Weights of a small masked image model.
Model: 7M parameters, 64-pixel images, encoder activation relu, decoder layers 4.
Rows from block 5 of the encoder of a small masked image model, named by matrix and row number. Rows with one number belong to one neuron. Each number is 128 + 32 x the weight over its row's rms, rounded and kept within 0 to 255. All counts start at 0. Numbers have three digits each. After the name is the row's rms in percent of the matrix's.
After each neuron's rows are labels from the 100 images, of 14976, where the neuron reaches its highest value: "colour at peak" is the nearest of a few named colours to the mean colour under the peak. Only what is clearly more common there than usual is listed. The data: streak pictures of flow and ridge fields. In brackets: how many of the 100.
# fc1: MLP up (encoder.blocks.5.mlp.fc1.weight, 768x192), inputs 0-63
# fc2: MLP down (encoder.blocks.5.mlp.fc2.weight, 192x768, transposed), outputs 0-63

fc1.154 130:071141160122146112125134139107163151136159137157162133154211166131165138109136131177199130146134181137148148130086112127089105152111128098097134144133142078111136126100100113129060170074135135
fc2.154 150:176128131143142099097157123183129102107134155121113100138109170133119155160133151109129120143119156055127131134137122187095106115144091163186146161110122097164161142151137170066168120116127096
colour at peak: white (36)

fc1.119 030:153153150135150153127145112102134140161138130163150140119119118092113154124119111187177151085100124108205159104171097142139149090168113072095094087115119181104147124111071129119080133095191150
fc2.119 014:185111170126178188138098158174137093186153170106120170142101187093103134133164164091104088162143137158076124205126169036118146159158173146158116095121151120139104180130089069084103167141107094
colour at peak: black (52)

fc1.58 026:170134131136139142142137127099139098119140096089159048111083093125171118159137145164081088152068157109129156083166135117153125153129116094142122189131113195163192122120043157076145136135058132
fc2.58 006:145147121098131163115088164146137080135173188145122134101142170106133179183072135116155109181147112163180107126143107141146135172143156132096118083093068133109081216194167146101130103058148122
colour at peak: white (53)

fc1.260 081:110153188167128126164132160158160156147133140151062070136096152115147156108136158176107086173128164131140097185153128171148121158168107172146122152034132181087140108090081081061097172099118151
fc2.260 022:129124206149119113137131106138111158137122174106162160148168076172183141129146161112084146071131121062113121088156153112140132107138154122161100123131113106099059165171140162169146076105087138
colour at peak: white (38)

fc1.200 030:152098129112137110079166134137105145091094141135118132136148128173102072123132138152208086102154170139149126162073136050131152152135118083115095105079099120076132154078132178130135093138105148
fc2.200 008:175107149190156110112106115170111124146117128161106116155126140163097124143107133121208122074105074111145138118118107116141099106109145081152173135143177113137101134129137180161176090134187084
colour at peak: black (96)

fc1.68 237:110130148154171165114143147199134098166186138157132142089122065172117168121158156127165127116133144119104142117135168093152110154131140161113158130073149144102129127105074118120095071146167126
fc2.68 172:142147112109134157128123175137149100101157156168120156137108159105093125067157119109038162139119171146103149170139101119117097090113112120119107192180082110105104113174160197163161061110156128
colour at peak: black (29)

fc1.481 031:124116148199134077146147185140071165120175137152145117135074134098143144110136188203127120091169159135173120173142149154116190119168122089084152163080108110162192090156089140143133061116127158
fc2.481 009:119171129147147100093119119064113151135106149155102109162134126166140112135140065102144111215124109150153122169103141123091093137117086140161094052135148149170068149114191083154105136096168083
colour at peak: black (31)

fc1.463 025:095014113164157139098108185074132117149172157139110150131127150131099142138097159157094141101138111141160126129171185142179118114160102171066154120167115119073137172101152165156122125117113080
fc2.463 006:126117134144152159050117089147163143084170151121136108188190140182183140147145153112195183173103039130105113147120092078102090152112132120157095095145076101099143156167106092119112175090131049
colour at peak: black (26)

fc1.647 285:180137111085134129109159107108142104144129136134232117129148098144136112111135162117134179106112091137133138167123168135139119126131081078119082107123126096103123160087164135161108166126111132
fc2.647 201:092117151145164113153113124162091142127108099080193139138110159113162166063146096061099138103092123089081196181113076060118138131165141146112151160138138071190132146165129175120101122137127133
colour at peak: black (30)

fc1.215 053:141103162155109144157136149122161149137087154155090091145079107105141121145134218188126108051185089124133163127130114175101106122181135140119135102037115107141133151056080143107080081066140144
fc2.215 013:127108173131105113097145088108109117146215126097161181164175156110159133114115117106215139162131155181152111169118138080127119102106106145131136100161153121169114157175145155123143119181133072
colour at peak: black (93)

fc1.226 046:133121164132117147105103119101116123166148155132108115122085093144141132189152193234079119098184090141139130088194130157138110139147129164119124099054126121159114082103092089135111137155104131
fc2.226 019:156118099147137149178137153120096110088165130096126179147109158164102101121118144094141147124077176181121154071135119108123092146142157060123150118149141103102094127193182182132162108100097072
colour at peak: white (100)

fc1.757 283:070144079202138130153112161202140136102117114150100117158088187137175140120061114142141164112185106103142124151108095146129145090161154063170117137164102149141122100107128135140144139158097149
fc2.757 086:173098096090104146116120180161201148136087158145122086131078100098115127106135128180087126050060116110117132116178106120124100077164148125124114188129104188207082134159141179153193107093148087
colour at peak: black (61)

fc1.374 063:162085194120135149150084157194103102056084120156115121151064153139162121126145180159145187164145190168134127105111132101099155093182120140071087160117157118103171138155036157135161154124111101
fc2.374 063:077161130095132119119096123082135157173090098155134181082094124146106103081119096115094080162128067099143078125092166163098098133144134053163134094084104192124123137077149146083132062152150105
colour at peak: white (100)

fc1.376 031:093058155113133147130097130083038119146120171076096105068057089109174095113136137209145101144152168094174139132148085128107112108142109151096110102137172141136210119141079131116136109152113152
fc2.376 006:101177086092140098081117106106146148156099189116140140192154123127164113172093114091183108169136080132144086106081145126154108072135113130145168105124214065145109154137134174130119117142178090
colour at peak: black (42)

fc1.676 035:155103137121112139131177158088120119129147162069096071108095124097146076107094153172113101084049094102133097170150130116137119109107133122110114124121100155134124087125111218104146070124184136
fc2.676 007:141139076130056121098082095110110144093169147094183132147144108167134157151125150112112171187166167140159112070187114130118112138162079121161133131112161103147142177094159111104096164123068155
colour at peak: black (69)

fc1.507 389:081122166086137122139106158159167100150117107101137117165136117190141169116138125103119087169126072131126085105081111114092107124103110144183118049134106117092063182152063127132092174135145114
fc2.507 345:132186099145110121110144136123050131122133123149112140139070160107173106104135174187176159115082143089193109098135122133124140124117172152149147142098135111137167136096126162176106150183113133
colour at peak: white (72)

fc1.726 367:197076122161171104123088132133154076121158148140177163129116160100136164101121124137126142078111084167105122133145125107112104117124126181136131183112160033138179168143110188170141183128091117
fc2.726 545:133110110129118134102103148155173109149200120122164120137202139111118134087162091138130112089150171128114132117084154138077114149096087170163114169137209158071164094099074086126147159177137094
colour at peak: white (78)

fc1.485 035:132125177176139145109126144182084141115172131142143124116112100158162130161122159183153106032157068119156086129092103112133118117158135078078135091087105132142151140124117160135136078081144132
fc2.485 006:139125089091173126059102074098135136127131143132104136163116096110133075099116094096223130194098114173142088134056144120115102097141130120123144124147128110124136128137130087118132098162128088
colour at peak: black (40)

fc1.441 051:142100151167139179144135127138091136165142120166075105151084125189138112153072212195144126119154109119137136215087110167113077132158130115125151113085124144119158132106080151102087150082159165
fc2.441 013:137129161180049105126108135186100128153215143097124164173142132123127177153098154094141116134136188140113131109165144106138135139100109112137101126125139110130079145158099139112139091135156102
colour at peak: black (64)

fc1.677 355:160135161113160076140186157100102105105003177117139164139152138141189097162126141176157196141116121180112117113165120111108103085144092206116070147092146074156136135193120143144144181142141147
fc2.677 352:146129086102186112153113110133142167103052113091128161155088101104164111105113151122148181110129169145136140149074115140129105208105136101145045163069150139109125086133130105132060134221140216
colour at peak: white (98)

fc1.666 449:172135152189132178142105152169171132160145123136125118123105167211097142176149146187112119146113114148164099129127105152123127156087133162161150100169127152109146106091047207172128096118095092
fc2.666 480:103149068149158098122130107121091111114126107133095117102169101064100084138098121082198123186128125143113111140125132171113102078096150065109134088123146105168105105113144092091153084126128109
colour at peak: black (67)

fc1.694 084:113132184190129129107139171157120156183142131164072129135058120149173124155140154172137123093150090141120144153120126129088069139158137160144111091081146131139166149127049119113062133050121129
fc2.694 016:138101120140109093126124120098128148130133113147132129139132160192165157162082153134164149158103155147162158123127132064150106124133093103125140094125159114141095121150142226142151107132143080
colour at peak: black (33)

fc1.429 036:130108138132168178145124129108086121183092157072126127133115116167133162171144140244092114025171138084125161131114128109148069097108129141112104097080108129199124121129167154078164116112167165
fc2.429 010:142119078147075111121137145121161131061149144150071099149139124161145135105084114140167211115119159114188174151130045109172113083123117147095158137122119121151121089189124214156164107142184115
colour at peak: black (40)

fc1.50 029:137155156146134141166090172120116151139169149098108104083091098087136096098115193202106155126149166110135155114126123124142120105215170123072152097097129122154166177086133090119166081107160215
fc2.50 006:153154057169125131146091079140129132175131107164128143212122136160161093144173103104138120095149086115122124137118090097129054102114054085160110118167126143179076146126167197111083140119132112
colour at peak: black (73)

fc1.137 032:149141153089157137117094183120125150103149127101116109104106122138164122114159192186102101159156126143165140072109115100141105071178096163188119107169142138168185175063068075122155132145123153
fc2.137 006:056166132110190097140145118136077110185110164120114137138155143126084081120116108055165103163116115163120099162054193107130137091128102146142182086150151103156097148112138072134090149185146078
colour at peak: white (64)

fc1.358 378:121138138095134125138146135149177179135143160149145153078190074143158110108155172187158106091100054133103084097124108131132184145131138141115137115135090123080155115153053179139124136098129113
fc2.358 331:140110094194186112148154145167125102162111128165057116129084128146127106098116138160132135081118150136144166119062134103149113098129135126134150150133176136197175099196111138149155115102205123
colour at peak: white (34)

fc1.173 099:098114074096174139124163117127152137101164100111113115122160195157150096182122079151136164067139128155136114111166078070143109073057095132041123173114135150113141207121071115143147150184136124
fc2.173 130:186093120140117105079117109099143140068112130112107091105092105183062101150123159120164102172146145121130133135116188163204026128130106088167109096116123087186080111168140104122131123142089064
colour at peak: white (46)

fc1.423 187:079123144101198149100143152118089148136116121099138145158152096128101166162144093154151173133154036134124125112098161111138091093151108163152122101088149099125098139074121079137064122110137134
fc2.423 121:132176082120175170119105096115153120117047094156136115136142127134113108156103163144167122153137064143119113075113122092169149077141139123070134084139049046109137134125126133134112115101153099
colour at peak: white (29)

fc1.102 100:124120182165134130090140188112105152154107127183048098113092150182119120154126182172172105114105066094176124151111118192111094086114164160092137059106116136143150134125039110087103087096133158
fc2.102 020:139091203120135124122136135120136110134184147112172164124149142101155124155137146078163131172143185150057065178110172034131149129118114179149128058131147080146121169156106077126055112150127116
colour at peak: black (34)

fc1.298 028:143144198152100105071108133105142135098146147126078155144108130117157142107123144192202100067147132086151136151161125159108142161159117106139084150133179107106093132138119117166128131116143164
fc2.298 010:085122096127122158188113118118142117125131109106114161181142146150120162115194103112060091090115116141099142160154132117129107168130117087155134106124132175109097177126120184080164123105123130
colour at peak: black (37)

fc1.681 064:139135177137104136129109176126106124153185149112162123127052112056160127168137163156132115097153172103124097102120077094089094114137110167137124155084143181162164108177063100088103149134141131
fc2.681 022:172108229207118129171172114150152172157109113107174108124111105153157103210126168136108123054140128099120160095100208136158138163126131101136158115105087163139120155112086106110097096159151134
colour at peak: black (39)

fc1.359 268:083138146151148075150104099212166090132099106077184094168071098133140150122124138112146094145071096158081133117158055176091095110095110127143096084174116109113105095091046101124118111139126117
fc2.359 358:051180141145117169168135141174083150098119063187127135097144150177177112132117156183177165165129151113149156132146117092102156099147089139130128083092095183097098148116152139157146162151120121
colour at peak: white (70)

fc1.339 031:146175125109162145114126242149132159082112123126160144147075111083136141126101181180161120080170103159151128120129132150181115098188115137094112102067159145107131142079065079154072104134072121
fc2.339 007:146143097127105066096093081144116091140151157106139211222127137144127166134093120095158127146139120159154101151116137113104095115130158127114175119102117123093093222156123180111139136169120077
colour at peak: white (46)

fc1.149 028:125110159116111156106083144100109143139163127129118074118068193099122135119068134155112137136149116109122142161119206175057125145146122163078092146143162097175185132100091107079124101145186092
fc2.149 005:197130108116164057082101128158100098211092191103134142205101136128147131124143138103105109101125048107115131116112066094121140133170115091100107133148128132147030214180108120150137110131154122
colour at peak: black (26)

fc1.7 060:132136192158146123101115179118138139146081114141038145092107093145113109176130202196126122105158083123153125163106131160112106140150150120095118111115094146133147122073087140085082100085140146
fc2.7 015:153103150167089091107112115151122102153189137101128156186116150148161175131105164121164127109129158121140143143181114093145153118114102109151101102123123135125058141174154189106143088113132105
colour at peak: black (41)

fc1.372 026:144106123162130135185098162124139134135121136128066130146117060089181110169098181229175137123174114104156167098104165121120123103144119128145119109065120098134154165091116162150148138120137211
fc2.372 005:175120197148120123107203134139217107142172129044139117126169160078132112116099132074128228132133114149123108132108132081141163108158160125106169127122092089152159100126138115156105128177171099
colour at peak: black (62); white (31)

fc1.410 215:165145143047144142155147153159081157096039177131109183153086090159091090154109128179095175166147163145160151147157120138080100148133136150133123167109151122102171105133135131168093154133113126
fc2.410 108:208132185153078136155057138130138118127072159138115112092062103172102140103170092144061091090097161042129193128088123097146161157147170083110144111186132196118153096147133177143173086119121139
colour at peak: white (67)

fc1.192 039:216117206143188148124189102143100112194109165123074114083131123131145088119106173152179105115144185114152106155154192113117049131179156150122125149056173124131177088104073128132092119136127126
fc2.192 016:103154063113119143101086120133122120110113169154116179190152125171081173108128145089072102109113127170106138145089137135107142102114136121114148098181106095084063166136176181153137078129111121
colour at peak: black (81)

fc1.466 070:157097129175145156134140131131094166129108183128095130132105122146138089088064211148156122079162153106098112206112136126089095131153124134067142109128161178113157158126115142050115130053138169
fc2.466 013:134107181147110114154151147144164086109188131121125157156155158166167162138103129119097177104152126117126168171134141070131152105144158112148117113073154118150107150166130214132142057154142096
colour at peak: black (40)

fc1.434 181:152120175168106150076084138181152065146148157094125128173097132207144124135152141151118084088147114122086154153048113099094127203105129134146142133141152138114118122104141133117117120138131140
fc2.434 040:137095100123126113110160117167158095184121144081130130135120099079110060142131163116113140082155065122109186138160070143130130113111177090165117207123108142212079153102154122129137126124171157
colour at peak: black (67)

fc1.453 032:201125148144129157135129127144116093144103117104156090128126159104140079157142099215103121066076148160122136175116056132161087176106133150104144173126152057134124081118175175140108169104155204
fc2.453 013:140086118098151143134098152155164076098117141135148138146118130097114150078094159109126088067102165124131171137113100102093136116152118132107097151136095189175094141166154165151130166124152138
colour at peak: black (100)

fc1.670 028:124122176125142100070142176121131113127092091099072169125164128088089069132163163129119131102136152075168177148163147161169097121178180159139137146107088080103183111150062089152100153109162140
fc2.670 006:086168150160172130104135080117141172120081169112101153179143148148144094066158130088197077165097124141172108139086174118180117080154103113175157091153175147127096140075127087134093170177160052
colour at peak: white (26)

fc1.619 030:154091155050103179128086070149166106097171110161116122060069182149119149137108189148135153123172140136182162148136100119112163133096096122110067104126155135081128083139119177106132139109118129
fc2.619 005:079106132117054098106105166109137143164203137080089139110145092112137114161137144108141092182140135176124091183184060076149094161123142102184141120085162165153104150078125122070082118124115115
colour at peak: black (26)

fc1.409 191:118102152124146105172102202124140092057106109140099127168142105143144170100131136200113157117105139146096128143072095153098111126142097141138121119106130132085123160052071111133143145139122112
fc2.409 221:164157133105107115128132170117083139107135140098107151148078146119176120143168163123188168154096128076158156138185132101092087122167135116125136125106176137113068134114110125171100143180100125
colour at peak: white (44)